Weights of a small self-supervised image encoder.
Model: 2.11M parameters, 32-pixel images, arch convnext, norm layernorm, activation gelu, patch size [2, 2], widths [48, 96, 192].
Training: muon at rate 0.0017, 6900 steps, batches of 512.
Data: 48750 training examples, 72.5 epochs.
Rows from block 3 of a small self-supervised image encoder, named by matrix and row number. Rows with one number belong to one neuron. Each number is 128 + 24 x the weight over its row's rms, rounded and kept within 0 to 255. All counts start at 0. After the name is the row's rms in percent of the matrix's.
After each neuron's rows are labels from the 100 images, of 14848, where the neuron reaches its highest value: "responds to" is what is common among them. Only what is clearly more common there than usual is listed. The data: simulated telescope pictures of galaxies.
# fc1: MLP up (model.blocks.3.mlp.fc1.weight, 384x96), inputs 0-95
# fc2: MLP down (model.blocks.3.mlp.fc2.weight, 96x384, transposed), outputs 0-95

fc1.10 093 [140 121  99 114 155 147 113 131 134 116 123  88 134 175 143 142 121 131 165 102  95 113 117 132 123  57 135 147 133 150 116 122 154 107 143 139 143 137 167 176 132 107  98 174 122 117 145 118  92  64 136 101 141 160 163 114 136  99 130 159 108 113 137 136 100 138 101 134 118 106 102 155 142 156  99 133 158  95 150 128 139 169 130 130  79 136 156 116 116  89 170 133 150 122 111 115]
fc2.10 109 [148 152 133 171 133 118 115  86 159 143 105 117 200 153 131 140 139 142 118 127 147 146 123  90 145 139  99 141  99 107 156 114 115 110 109 145 106 194 144  97 138 119 118 117 108 100 148  99 106 109 114  90  82 153 139 139 102 108 121 140 102 115  93 124 129 121 126 160 117 136 160 198 148 131 117 108 135 135 122 160 147 102 144 113 158 120 115 141 140 120  86  74 136 118 119 137]
responds to: ring galaxy; merging pair

fc1.182 099 [131 147 140 129 125 116 107 122 169 147 140 100 187 116 127 111 118 131 131 132 112 201 128 154 135 142 142  94 180 134 132 122 129 110 153 103 129  74 105 141 128 121  92 116 111 120 157 113 128  99  95 136 104 101 119 115 112 119 145 129 130 106 114 159 114 115 127 119  96 104 184 132 118 137 118 135  66 118  93  94 121  74 109 165 115 123 171 111 155 143  90 126 149 128 147 123]
fc2.182 098 [135 129 134 142 155 129  93 117 148 125 102 140 160 159 142 109 143 118 109 126 145  97 108 160 108 124 137 148  88 113 119 147 122  80 132 121 140 143 184 153 114 172 121 139  90 128 150 190 143 124 134 122  86 116 115 153 125  63 170 119 136  88  81 132 128 128 163 132 131 162 171 133 142 105 136 151 127 103 117  93 132 137 142 157 158 137 102 153 131 129 162 171 111 128 151 141]
responds to: ring galaxy

fc1.83 094 [149 155 109 109 128  91 166 144 153 128 127  78 100 122 138 101 119 143 105  84 139 106 163 142 102 136 126 136 113  66 121 130 130  77 118 129 160 141 134  94 118 124 112  83 161  99 125 136 146 105 111 144 129 125 107 102 140 148 148 147 131 135 133 134 147 188 136 115 118  98 102 117 142 116 145 122 128 128 123 123 105 144 145 210 105 157 145 125 141 130  91 142 115  63 140 131]
fc2.83 094 [154 112 149 117 148  56 134 102 126 149 188 181 116 200 138 143 134  92 150 131 100 160 129 119 153 117 128 156 129 134 115 134 115  98 124  83 138  96 139 150 132 147 143 144 144 118 125 136 154  77 131 123 130 131 113 161  99 103  94 130 141 108 163 156 135 101 126 144 115  95 121 155  94 119 104 140 112 121 159 151 111 142 137  96 142 101 130 150 100 130 147 128 114 125 175 115]
responds to: many stars; winding: anticlockwise outward; ring galaxy

fc1.191 103 [129 145 107 156 151 131 120 118 119 136 134 114  98  82 117 154 150 136 173  85 110 146 160 144 129 104 103 121 168 160 169  98 121 140 109 110 128 113 108 117 125 122 160 144  92 125 187 152 102 138 119 142 133  67 104 103 140  86 107 161 122 101 140 162 103 173 127 112 103 130 130 134 151 133 133 115 131 142 134 152 162 120 118 143  84 117 147 107 169 162 166  88 113 134 123 108]
fc2.191 097 [ 96 128 137 186 110 139  63 122 106 148 130 127 132 129 136 135 103 100 181 121 125 159 132 105 124 133 123 118 128 114 137 188 154 173  94 125  90  90  88 116 121 133 133 172 134 108 133 130 132 121 135 133 116 110  94 126 200 128 131 172 113 124  87 143 113 166 147 109 111 121 132 149 147  92 120 138 117 140 123 104 146 122 163 120 167 107 125 119 157 106 115 116 126 102  99 105]
responds to: winding: clockwise outward; two-armed spiral; merging pair; kind: barred spiral

fc1.30 102 [151 143 163 125 110 167 115  68 122 104 154 124 107 142 111 107  93 134 121 141 125 131 144  98 138 142  80 115 102 125 153 144  65 139 123 105 101 147 138 144 122 123 216  92 141 140 122 124 111 134  90 144 132 127 126 133 118 118 155 150  88 117 126 114 102 145 111 115 111 133 103 185 138 109 114 132 116  81 111 168 103 107 114 134 136 146 108 141 104 126 148 173 152 136 101 123]
fc2.30 089 [101 142 112 131  64 121 137 108 127 140 178 158 127 101 126  98 135 165 104  98 123 102 139 166 123 149 166 164  89 126 114 113 172 165 154 160 147  82 137  94 117  99 139 109 108  95 140 113 123 159 132 152 113 113 103 157 114 120 110 142 108 139 132 108 195 141 139 124 162 143 121 119 123 132 117 130 117 158 137  77 126 167 158 122 129 160 143 129 160 123 123 138 148 106 103 124]
responds to: ring galaxy; tilted; lensed arc

fc1.97 075 [137 122  95  85 129 171 131 155 118 124 125 132 124 110 120 140 130 166 137  89 112 113 122 180 125  94 145 132 125 143 146 151 107 160 136  99 133 161 161 126 102 134 167 115 106 151  95  71 142 124 156 145 125  94 136 156 111 110 175 120 148 103 108 125 136  92 131 125 125 139 127  97 149 119  92 133  94 174 119 145  96 115 139 117 118 132 109 172 117 128 132 141 155  51 103 158]
fc2.97 080 [174 131  70 115 143 119 103 114  98 154 120 143 115 141 163 132 153 122  86 112 160 117  96 156 126 101  66 143 147 112 113 129  88 128  81 157 114 115 101  86 117  90 165 155 145 136 146 133 156  86 159  90 118 149  83 118 101  89 117 118 103 133 102 147 115 171  94 118 136 134  98  91 133 109 122 126 131 142 128 120 145 145 133 115 102 144 126 107 123 144 110 144 108 123 126 151]
responds to: merging pair; winding: anticlockwise outward; barred spiral

fc1.147 092 [145 110 158 123 162 142 128 141 124 139 102 144 152 127 179  84 132 135 143  93 149 110 118 139 118 150  77 132 146 169 135 162 104 137 169  77 125 134 142 109 141  99 138 127 119 135 115 132 111 110 139 185 141 123 129 160  88 103 138 103 113 141 145 128 149 147 147 133 129 129 113 117 125 177 132 109 136 138 154 140 194 142 121 169 103 145 120 171  97 100 134 133  89 184 132 150]
fc2.147 096 [124 146 125 159 197 138 126 103 122 170  90 160  88 148 139 113 120 106 108 128 137 137 125 118 120 123 157  99 134 167 158 140 139 135 123 119 185 150 165 159 129 154 142 114 130  97 173 152 136 174 142  97 164 151 134 123 144 115 155 122 125 135 124 134 119  96 136 131 116  94  95 111 147  97 140 154 148 110 168 120 108 144  91 130 116 152 138 118 114 153 197 116 105 111  97 124]
responds to: merging pair

fc1.288 116 [126 141 123 124 134 112 132  98 131 112 111 134 122 155 144 118 115 140 186 121 122 142  61 132 130 138 124 114 125 105 143 120 152 123 131  80 133 136 126 137  90 116 109 160 117 106 163 125 142 135 124 142 109 104 103 162 106 118 111 126 126 110 136  92 126 133 153 131 103 124 119 124 124 142 125 135 141 115 255  97 150 143 128 121 127 119 142 135  84 109 123 124 136 119 148 121]
fc2.288 099 [140  82 139  97 129 135 123 128 124 145 147  93 133 104 134 145 105 109 137 118 104 126 126 125  94 143 148 152 113 116 182 121 144 115 108 110 139 150 140 120 153 127 153 129 116  94 140 139 138 102 149 108 121 113 115 134  98 108  98  95 126 147 115 119 124 112 117  85 162 140  81  88 124 123  93  74 113 103 228 113 135 130 114 119  86 119  85 119 126  85 124 138 105 117  85 132]
responds to: many stars; bright star with spikes

fc1.369 102 [150 124 149  99 138  58 116 121 177 140  74 161 104 137 174  95 143 125 149 151 111 127 115  69 102 130 119 125  93 109 144 139 132 138 144 140 115  91 112  99 111 156 126 122 122 111 121 114 124 150 139 124 132 125 141 126 189 149 143 127 127 126 165 141 122 122 125  85 103 150 129 138 103  91 143 103 111 140 144 138 108 118  94 170 114 133 144 103 157  92  82 104 172 136 147 132]
fc2.369 086 [138  80 118 109  91 157 119 105 152 124 174 114 130 116 178 105 125 152 111 115 116 162 147 146 109 138 133 146 136 123 134 120 168 133 118 108 133 152  96 159  95 105 157 140 128  90 200 100 147 162 130 147 159 102 136 142 168 170 104 142  80 115 120 108 143 111 107 144 119  92 169 121 125 102  89 139  80 126 157 144 123 138 123 114 104 117 100 136 129 106 161 147 141 125 130 128]
responds to: ring galaxy

fc1.90 096 [138 114  91  98 151 147  82 115 125 132 137  87 117 116 176  98 157  81  82  80 114 122 125 101  93 139 182 122 125 120 127  97 120 134 121 124  88 137 108 113 117 120 178 145 145 141  70  91 125 101 106 115 110 125 104 104 139 147 130 115 140 130 131 125 143 124 128 133 122 130 126 128 171 151 124  97 105 124 113 145 137 150 127 154 166 124 159 112 169 109 177 136 135 146 124 176]
fc2.90 091 [111 123 141 126 133 137 145 157 140 157 154 142 115 124  95 143 119 144 149 157 136 161 118 114 127 133 142 128 100 127 126 147  93  99 107  93 147  92 139 160 130  93 103 103 138 139 104  66 118 156  82  81 121 120  83 134 157 122 186 102 149 163  86 150 147 136 134 144 179 135  94 115 141 152 127 139  76 107 112 104  97 158  81 128 137 143 148 145 137 118 116 134 115 120 104 144]
responds to: irregular

fc1.52 094 [167 157 113 189 133 105 115 156 135 153 116 119 117 112 115 136 135 145 162 172 136 161 119 129 102 169 108 151 137 158 140  98 138 123  93 102 123 115 101  90 144 128 180 136 121 166 144 132 121 146 112 109  99 124 175 125  94 135 110  93  82 146 119 128 125 100 154 148 101  94 143 133 158 139 129 111 147 172  88 140  79 107 132 155 147 106  89 144 128 125 146  91 141 124 126 134]
fc2.52 095 [ 95 135 104 161 119 185 138 132 122 132 143 133 163  98 122 150 134 148 152 138 132 168  98 105 136 106 111 129 109 156 144 128 116 114 139 126 140 114 124 183 145 114  77  93 118 109  83  98 133 101 154 135 150 137 115 102 126 165  99 141 161 116 105 131 123 150 112 138  85 137  98 158 162 157 115 127 125 174 102 137 192 109 107 110 104  99  91 121 100 112 121 157 108 159 125 122]
responds to: irregular

fc1.237 103 [128 149  84  78 120 133 134 113 111  93 135 106 186 140 131  96 131 123 119 160 181 111  87 129  67 137 124 101 130 107  98 154 112 115 106 112 108 168  98  94 126 130  85 127 131  93 121 133 115 134 129 111 145 154 133 104 149 120 160 131 140  86 163 117 151 174 130 119 117 173 127 108 145 145 115 137 164 133 130 104 112 120 120 115  71 137 181 112 109 119 128 120 133 121 133 142]
fc2.237 086 [136 157 125 132 109 155 119 144 135 162 123 125 121 136 146 148 126 113 120 201 105 125 181 120 126 149 163 110 140  88 126 145 169 130 143 108 153 139 194 152 124 113 153 136 137 151  96 121 162 163 128 129 106 171 187 123 119 124 111 114 138  92 100 136 130  78 129 128 123 152 155 173 125 139 152 132 121 137  81 104 184 152 126 105 132 142 158 129 119 131 128 150 115 112 114 127]
responds to: lensed arc; ring galaxy

fc1.47 103 [122 144 125 120 133 143 125 125 113 165 133  92 140 116 140 119 173 154 147 173 108 120 186 105 107  91 124 127 115 135 115 105 121 131 135 121 122 151 150  95 156 143 139 147 138 150 134 107 102 126  99 154 137 126 127 149  86 152 134 137  88 128 127 109 148 110 118 140 157  72 126 123 118 123 111  81  99 116 161 141  99 148 142  88 146 103 115 149 146 123 161 134  53 195 131 161]
fc2.47 107 [ 90 126  87 130 151 139 192 143 120 131 103 102 133 113 105 148  79  75 129 117 104 109 135 114 147 112 112 123  98 135 140 116 149 115 137 136  94 101 111 133 137 163  96 146 139 119 132 164 105  93 175 149 167 143 105 173 128 102 119 149 129 115 138 117 133 144 112 111 109 114 112 143 140 161 143 126 117  77  99 156 153 128 119 194 144  89 146 136 101 114 101 136 118 109 159 148]
responds to: many stars; tilted; winding: anticlockwise outward

fc1.318 111 [120 164 116  96 117 130 122 140 119 126 149 151 106 145 131 100 123  97 108 117 116 112  86 114 166 115 115  95 132 167 110  94 122 118 143 107 130 106 126 106 164 131 132 164 157  31  77 109 110 105 142 121 122 150 147 147 104 116 144 129 129 108  94 115 137 124 132 110 145 146 126 201 149 125 137 125  84 146 152  97 127 143 116 106 117 183 135 127 136  92 130 134 131 135 145 156]
fc2.318 119 [131 135 143 138  82 114 153 144 141 102 154 144 107 113  91 110 154 143 128 152 136  94 106 133 115 125 111 155 139  92 149  98 146 161 122 126 118 124 122 147  76 133  95 170 114 185 164  97 128 115  71 154 119 156 129 135 120 138 126 147 122 134 148 119 143 186 138 158 146 119  99 108 154 117  76 170 132 126 106 144 129 103 107 109 115 106 153 141 149 113  75 151 151 110 142 100]
responds to: bright star with spikes

fc1.27 102 [125 160 137 162 137 152 127 144  92 135 117  94  85 155 134  91 143 123 158 124 137 129 118 146 157 142 159 116 108 118 128 147 111 154 140 146  94 143  93 141 138  99 220 148 113 136  99 117 120 126 116 119 126 113 119 147 140 116 153  89  96 133 121 135 164  55 150 101 127 105 124 160 121 148  97 136 126 132 159 121 118 125  78  89 137 108 132 142 142 107 141 169 126 170 120 117]
fc2.27 111 [111 132 152 109 163 116 172 121 150 184 160 164 129 124 102 145 133 110 129 166  81 171  98 100 118 144 130 164  99  95 102 110 156 140 120 114 127  93 163 114 125 153  88 147 139 121 111 122 154 123 175 138 119 119 129 149 131 111 128 155 142 132 129 125 132  87 122 148 103 146 149  94 100 121 142  91 113 146 140 130  81 156 147 117 147 161 161 149 159 147 122  67 124 105 142 134]
responds to: ring galaxy; edge-on disc; lensed arc

fc1.70 095 [165 140 151 146 103 109 156 153 125 131 148 138 133 133 140 115  98  95 113  94 115 107 131 102 123  98 154  94 109  77 144 115 147 118 104 118 109 115 130 100 159 111 100 114 143 155 104 118  87 128 152  91 121 153 113  77 158 118 100 163 113 106 133 125 142 102  93 162 125 131 100 164 109 142 154 152 116 153 159 113 117 117  78 103 120 179 151 129 181 100 158 126 151 116 125 157]
fc2.70 098 [108 150 135 143  95 157 175 113 115 123 138 132 146 120  74  88 161 108 169 138 104 151 130 115 147 131 145 128 143 116 124  94 114 103 133  98 164 184 121 133 111 163 139 171  78 160 101  87 141 139  75 142 130 123 136 137 109 110 152 119 128 136 154 130 135 171 146 143 102 125 106 135 120 131  74 157 127 112 144 136 121 133 122 119 115 127  86 109  90  97 123  98  91 157 132 141]
responds to: bright star with spikes

fc1.119 098 [172 121  97 128 190 158  84 125 150 129 106 166 152  80 101 125 117 110 142 100 145 130  92 116 103 126 147 124 123 101 108 125 132 128 104 103 154 126  66 102 150  96 110 125 135 118 111 131 144 130 101 146 102 122  82 112 146 105  92 122 136  89 150 183 145 108 101 128 119 128 110 116 123 168 115 151  93  91 120 151 103 138 119 153 116 140  97 167 102 132 142 137 144 132 102 149]
fc2.119 093 [ 93 114 161 126 123 142 135 106 117 142 140 123 110 176 136 138 109 130 144 131  75 146 136 145  95  84 101 161  85 162 122  92 161 129 121 139 112 121 134  99 153 148 115 118 139  84 148 155 148 156 123 176 108 125 108 125 138 102 124 125 157 143 201 110 120 136  98 125 122 134  87 105 166  77 187 121 149 126 120  99 151 133 124 129 101 121 100 115 134 129 132 105 121 118 142  92]
responds to: irregular

fc1.298 094 [135 130 101 103  80  41 146 116 163 137 119 118  93 110 121 153 115  92 141 118 173  89 107 174 121 113 124 105 130 101 144 157 127 154 111  60 149  98 114 117 147 201  81 110 167 119 118 120 122 103 123 127 116 129 147 145 117 150 162 156 118  95 129 128 134 160 129 113 135 124 131 127 145 150 102 109 141 109 113 121 110 107 119 152 145 121 125 157 122 122 126 132 135 129 110 134]
fc2.298 087 [150 146 157 134 145 164 120  85 125 106 125 147 123 184 113 125 119 106 132 112  87 138  95 125 103  89 141  62 151 132 148  89 142 121 135 146 148 131 130 100 111  95 127 110 130 115 131 155 118  79 140 106 116 117 117  91 150 176 131 149 166 158 112 113 128 129  90 118 163 131 154 144 115 147 151 111 102 148 138 146 175 108 110 103  78 154 108 111 164 100 147 152 121 136 125 103]
responds to: many stars; merging pair

fc1.129 091 [ 81 144 109 131 125 131 164 126 143 131 171 131 134 125 123 103  93 108 123  95 128 120 138 127 117 118 110  90  65 173 139 137 115 104  66 147 131 149 141 121 127 123 124 145 115 101 168 115 156 174 135 101  99 111  89 166 127 152  88 135 130 160 124 161 138 105  85 149 111 165 131 137 127 118 105 145 157 126 136 116 134 111 122 158 107 147 166 114 162 129  78 101 116 120 161 146]
fc2.129 098 [161 114  96  84 158 127 128 116 152 118  90 111 114  97 129 108  94 122 135 165 123 134 135 133 171 135 133 182 115 185 133 139 178 119  70 115  70 136 153  91  69 141 111 139 124 121 131 132 127 138 162 163 112 166 104 145 152 161 115 121 146 127 158 123 118 139 117 163 142 136 166 125 104 104 143 167 103 145 119 138 134 128 135 166 127 111 146 123 132 122 124 123 135 141 163 135]
responds to: many stars; winding: clockwise outward; barred spiral; two-armed spiral

fc1.161 107 [130 143 123 135 143 111 128 123 142 116 146 161 142 145 136 168 132 143 169 136 160 128 109 108 128  88 101 147 136 125  74  96 105 116 108 103 111 130 115 146 148  84 119 133 163 123 109 113 132 152 137 157 133 111 119  94 130 122 151 102 136  22 133 141 143 117 115 132 111 159 162 126 134 151 179 131 166 116  77 106 111 131 154 119  95 104 121 112 138 130 138 101 123  80 110 133]
fc2.161 113 [105 137 101 117 138 122 142 179 163 153 126 140 157 121 138 155 102 148 150 104 118 127 140 165 122 163 149 137 119 119 134 139 103 113  72 153 157  48 132 120 107 147 126 159  89 144 122  98 110 148 129 169 125 123 141 135 127 134 154 126 186 137 122 136 128 101 111 116 152 125 164 147 117 132 104  71  59 121 107 120 131 155 154 141 118 118 103 145 122 123 149 117  94 118 147 142]
responds to: merging pair

fc1.154 103 [139 121 111 121 123 106 136 159 143 119 134 157  89  84 109 155 125 146 101 113 152  87  79 101 134 135 157 164 109 149  80 174 132 151 149 145 138 189 160 130 122 133 100 135 126 145 128 170 137 143 118 107 109  86 143 148 118  89 133 109 131 121 160 118 117 153 160 129 130 106 133 128 152 140 133 107 134  84 137  94 106 120 126 137 110 190 129 133  98 115 156 110 135  83 156 159]
fc2.154 097 [111 107 102 165 131 149 129 198 138 142 142 155 149  92  99 103  98 116 148 121 124 125 135 118 123 106 135 129 149 147 108 172 148  84 103 131 132 106 132 143 120 124 140 150 125 144 143 116 119 127 140 101 105 123 109  99 129 143  98 128 125 143 157 157 150 123 168 135 142  62 182 109 127  83 144 151 157 148 154 124 113 118 143  70  93 151 102 105 112 121 144 117 108 150 152  76]
responds to: irregular

fc1.99 112 [137 181 124  86 148  94 160 115 127 129 152  81 116 137 112  91 135  75 138 112  83 103 134 157 135 125 104 111 136 155 115  87 101 156 102 151 130 104 102 120 126 112  91 138  88  99 116 137 133  80 150 113 153 146 125 135 140 131 109 112 160 157 118 121 143  94  91 139 106 107 128 123 132 102 170 139 145 102 118 126 122 178 149 109 118 103 156 122 139 167 110 113  92 135  96 155]
fc2.99 116 [132 123 109 149 144  34 159 146 154 143 130 128 107 138 144 122 113 142  91 113 162 130 127  78 112 139 116 158 149 116 100 164 137 136 117 163  98  88 104 135 102 131 130 141 162 114 118 150  82 140 121 106 146 127 135 125  91 143 127 129 138 134 126 156 139 117 135  93  95 110  77 122 108 131 151 122 103 169 112 112 100 130 146 116 160 142 126 134 158  79  98 116  99 112  81 138]
responds to: winding: clockwise outward; star cluster

fc1.41 085 [174 140 148 134 113  92  94 156 129 101  75 113 111 132 112 110 140 131 135 130 143 123 208 160 147 119  71 138 125 116 147 131 138 129 105 196 148 126 151 109 130 137 143 119 111 130 116 117  91 131 134 134 123 105 147 113  92 125 104  87 121  82 152 126 166 111 139 129 158 114 105 136 109 110  93 159  93 146 112 154 110 117 100 118 144 146 112 111 105  92 112 159 104 124  96 134]
fc2.41 081 [118  98 137 122  71  96 129 140 161 167 108 138 121 152 130 127 143 143 177 132 102 128 131 146 138 123 158 105 108 132 105 141 140 172  77 169 148 150 162  97 100 155 130 149  98 109 151  98 156 105 160 155 148 104 147 134  91  89 106 140  94 114  95 112 149 146 121 127 103  95 135 150 105 175 135 121  82 147 147 119 121 143 110 173 150 144 150 143 115 154 133 116 103 116 141 117]
responds to: winding: clockwise outward; barred spiral; two-armed spiral

fc1.250 107 [141 118 104 124 133 167 104  98 139 124 139 169 151 116 146 146 163 122 111 145 118 111 131 134 118 132  81 133 125 136 121  94 154 155  78 146 109 121 118 136 125 153 113 135 155 172 126  99 121 111 107 158 127 140  98 155 150 121 158 163 132 128 154 144  70  80 125  95 113 137 167 151 135 143 157 144 123  98 135 146  77 129 123 112 109 129  71 139 182 108 129  92 103 174 117 138]
fc2.250 110 [132 136 168 172 119  83 143 163 103 130 120 101 123 194 136 190 116 154 145  83 111 126 132 157 163 105 133 117 157  98 159 153 112 170 118 128 140 151 118 173 133 123 114 128 145 151 139 121  95 141 156 165 145 140 144 155 156  77 150 133 159 149 156 134 133 157 136 142 111 105 144 114 138 139 155 120 158 163 143 138 112 136 153 136  80 127 111 132 161 149 139 142 110 126 118 132]
responds to: merging pair; barred spiral; winding: clockwise outward

fc1.251 106 [114 139  65 165  89 132 144 119 102  98 100 149 138 118 107 116 134 117 146 121 111  97 152  91 141 104 135 124 109 120 147 119 104 125 153 104 162  86 170 132 156 114 153  98 130 181 128 111 135 120 166 151 125 161 118 153 144 138 114 112  83 157 126 137 122 100 118 134 116 126 165  98 145 101 147  98 114  84 165 164 119 128 135 165 125 126 125 108  93  74  95 138 148 115 148 116]
fc2.251 118 [110 143 143 145 124 111 135 163 119 130 101 114 139 124 188 139 147 153 146 124  98 164 109  88 126 135 107 123  95 132 143  77 101 137 130 130 130 165 126 155 132 138 136 108  98 145 117 128 117 129 106 144  82 114 139 172 144 152 147 141 139 134 153 126 107 150 129 144  82 148 168 132 142 122 108 101 157 125 164 142 121  86 116 147 120  81  95  75 133 141 152 132  95 155 148 201]
responds to: winding: clockwise outward; many-armed spiral

fc1.173 094 [155 147 120 154 128 111 154 155 108  79 172 128 146 130 154  76 115 114 128 122  96 134 100 145 103  96 118 124 147 158 143 141 151  94 118 115 139 163 146  86 169 111 148 127 126  99 116 124 102 101 130 149 125 110 178 158 141 143 117  55 141 106 140 106 153 128 119 107 133 168  89 102 147 126 115  59 132 108 139 135 102 117 140 112 104 123 134 104 108 117 100 155 150 124 136 123]
fc2.173 097 [149 142 118 115 116 111 128 184 106 114  94 111 151 121 149 161 144 131  97 156 126 134 133 134 163 134 119 139 147 115 118 125 161 101 176 154 121 142 126 131 108 105 140 124 120 130 150 122 117 156 142 121  91 120 208 142 122 165 122 114 131 103 112 118 123 147 116 142 104 150 151 132  90 111 135 135 147  90  83 142 111  56 156 110 139 107 152 187  83 105 142 117  92 136 124 114]
responds to: lensed arc

fc1.123 092 [158 120 125 124 156 157 147 113 138 128 172 123 114 155 164 105 105 138 157 116 145  97 101 111 119 122  70  89  98 117 127 147  99 159 133 139 110 133 108 152 128 112  92 135 106 143 105 102 113 115 140 116 163  89 109 176 142 114 134 116 109 123 117 100 129 130 130 116 133 149  77 132 201 165 115 106 127 132 185 123 101 160 147 126  89 107 104 163 152 137 147 113  95 146 136 130]
fc2.123 094 [140 123 134 129 140 104 115 132 109 131  99 131  90 152 132  93  87 174 177 139 116 177 142 128  84 109 176 114 152 139 161 128 126 163  99 142 121 115 121 159 179 115 168 113 119 101 160 127 127 175 103 138 136 140 126 124 138 145 130 147 149 140 163 137  86 115 117 134 128 114 126 129  93 154 147 191 111 113 141 150 179 146 102 117 160 129 124  85 151 114 136 139 148 136 104 131]
responds to: merging pair

fc1.6 097 [129 121 113  99  90 104 128 126 159 192 153 142 144 165 130  81  75 100 142 100 111 116  71 130 152 168 103 111 128 143 182 110 115 146  85 147 118 111  68 133  99 121 128 124 156 115 127 117 136 117 109 120  89 139 118 119 158 166 101 146 102 126 153 152 122 132 127 123 141 186 120 134 128 118 110 132 118 127 105 118 122 130 139 143 109 127 136 145 148  75 128 134 148 160 137 150]
fc2.6 099 [112 126 165 183 125 104 138 113 169 156 152 146 105  98  99 132 126 123 147 139 118 144 140 123 105 101 115 128 119 106 110 108  99 163 162 115 138 145 134 153 149 129 154 152 110 124  70 170 139 136 131 128 165 133 140 167  89 116 110  93 136  95 119 143 112 107 149 163 134 108 136 111 181 138 129 180 131 120 153 141 113 140 156 135 122 121 123 138  95 110 132 171  59 107 160 143]
responds to: irregular

fc1.111 092 [133 102  99 119 161 104 119  69 118 133 165  93 145 144 140 153 118 122 141 125 116 114  90 128 167  93 101 100 159 143  90 139 136 115  92 141 139 143  90 125 109  96 120 148 121  84 163 141  94 109 122 151  68 164 122 104 112 111 130 109 138 123 132 141 187 172 144 127 143 135 132 148 144 103 139 101 131  87 139 124 102 109 100  94 141 120 147 162 117  83 108 134 135 114 140 134]
fc2.111 094 [148 174 162 144 109 118 142 143 153 101 155 146 146 119 133  88 148  99 131 162 147 128 155  86 156 147 112 140 141 115 117 167  77 130 162 157 131  90 122 134 142 169 123 107 122 117 112 135 130 168 160 113  71 166 109 111 131 110 125 114 103 123 120 140 116 129  85 109 145 134 153 151 103 107 102 121 160 130 115  74 110 109 136  73 129 138 116 142 139 101  95 162 100 102 140 149]
responds to: many stars; flattened elliptical

fc1.270 097 [150 165 153 123 180  56 144 125 143 115 150 131 116 144  71 128  96 102 118 104 133 137 126 126 117 151  62 100 139 184 125 146 115 146 107 119 136 128 122 112 111 116 147  97 113  99 143 151 157 130  88 126 115 124 131 146 101  90 134  78 134 129 104 170 136 156 155 124 109  96 119 142 134 133 169 126 171 112  74 118 140 137 127 108 125 107 151 140 142 130 112 118 107 141 120 141]
fc2.270 104 [132 117  75 186 108 128 144 165 117 118 110 149 127  76 104 128 120 138 103 145 166 147 135 122 127 124 141 145 128 126 112 139 121 130  60 135 111 118 133 147 140 150 127 107 186  99 113 154 150 138 114  70 164 127 129 145 107  86 132 110 147 142 132 110 165 128 131 109 123 169  89 115 156 138 144 129  96 136 137 109 169 124 146 122 156 156 130 173 115 102 112 131  74 110 125 110]
responds to: irregular

fc1.49 097 [178 159 116 106 109 124 145 120 120  75 109 100 127 158 202 165  54 128 153 137 141 104 126 100 126 132 101 113 102 123 128 124 129 146 151 155 115 124 131  99 151 150  94 111 140  98 148 114  85 140 130 150 173 119  94 141  99 134 107 112 111 134 130 151 119 130 126 139 137 132 133 113  89 165 134 132 141 100 125 117 125 133 149 118 114 104 143 137 123 148 144 152  52 110 106 131]
fc2.49 100 [160 124 115 124 110 111 158 108 142  90  96 163 159 143 130  91 125 109 155 109 144 115 158 139 163 155 167  97 142 129 130  96 149 141 128 149 106 201 136 133 105 103 155 144 117 123 110 102  92 129 128 124 105 144 137 116 146 117 142 133 100 116  99 138 101 122 114 116  72 138 178 128 131 118 130 136 169 100 109 171 133  83 120 164 121 105 121 119 167  66 119 129 107 117 136 134]
responds to: lensed arc

fc1.327 100 [112 154  85 101 148 122  95 137 153 112 127 137 139 152 111 107 153  86 123 176 125  99 140  68 170 119 121 120 154 110 126 148 114 120 130 170 108 118 158 115  99 114 149 153  99  87 114 144 100 133  92 175 134 108 145 104 136 133 181 117 113 163 147 134 145 119 152 121 106 132 136 118  90 127 110 124 130 115 114 104 110  74 136  98 120 108  74  99 128 107 126 112 103 106  97 144]
fc2.327 101 [124 122 166 129 147 118 162 128 108 167 133 122 114 140 158 155 160 151 149 142 141  84 124 132 183 110 142 126 113 111 117 139 112 123 166  97 115 151 127  80 129 136  90  83 145 171 130 158 139 118 141 121 172 119 133 111 107 174 117 149 144 148 119 145  60 102 112 104 151 133 133 168 110 169 168  78 136 129 118  89 137 117 114 135 110 155 118 141 127 123 128 163 107 138 109 147]
responds to: bright star with spikes; many-armed spiral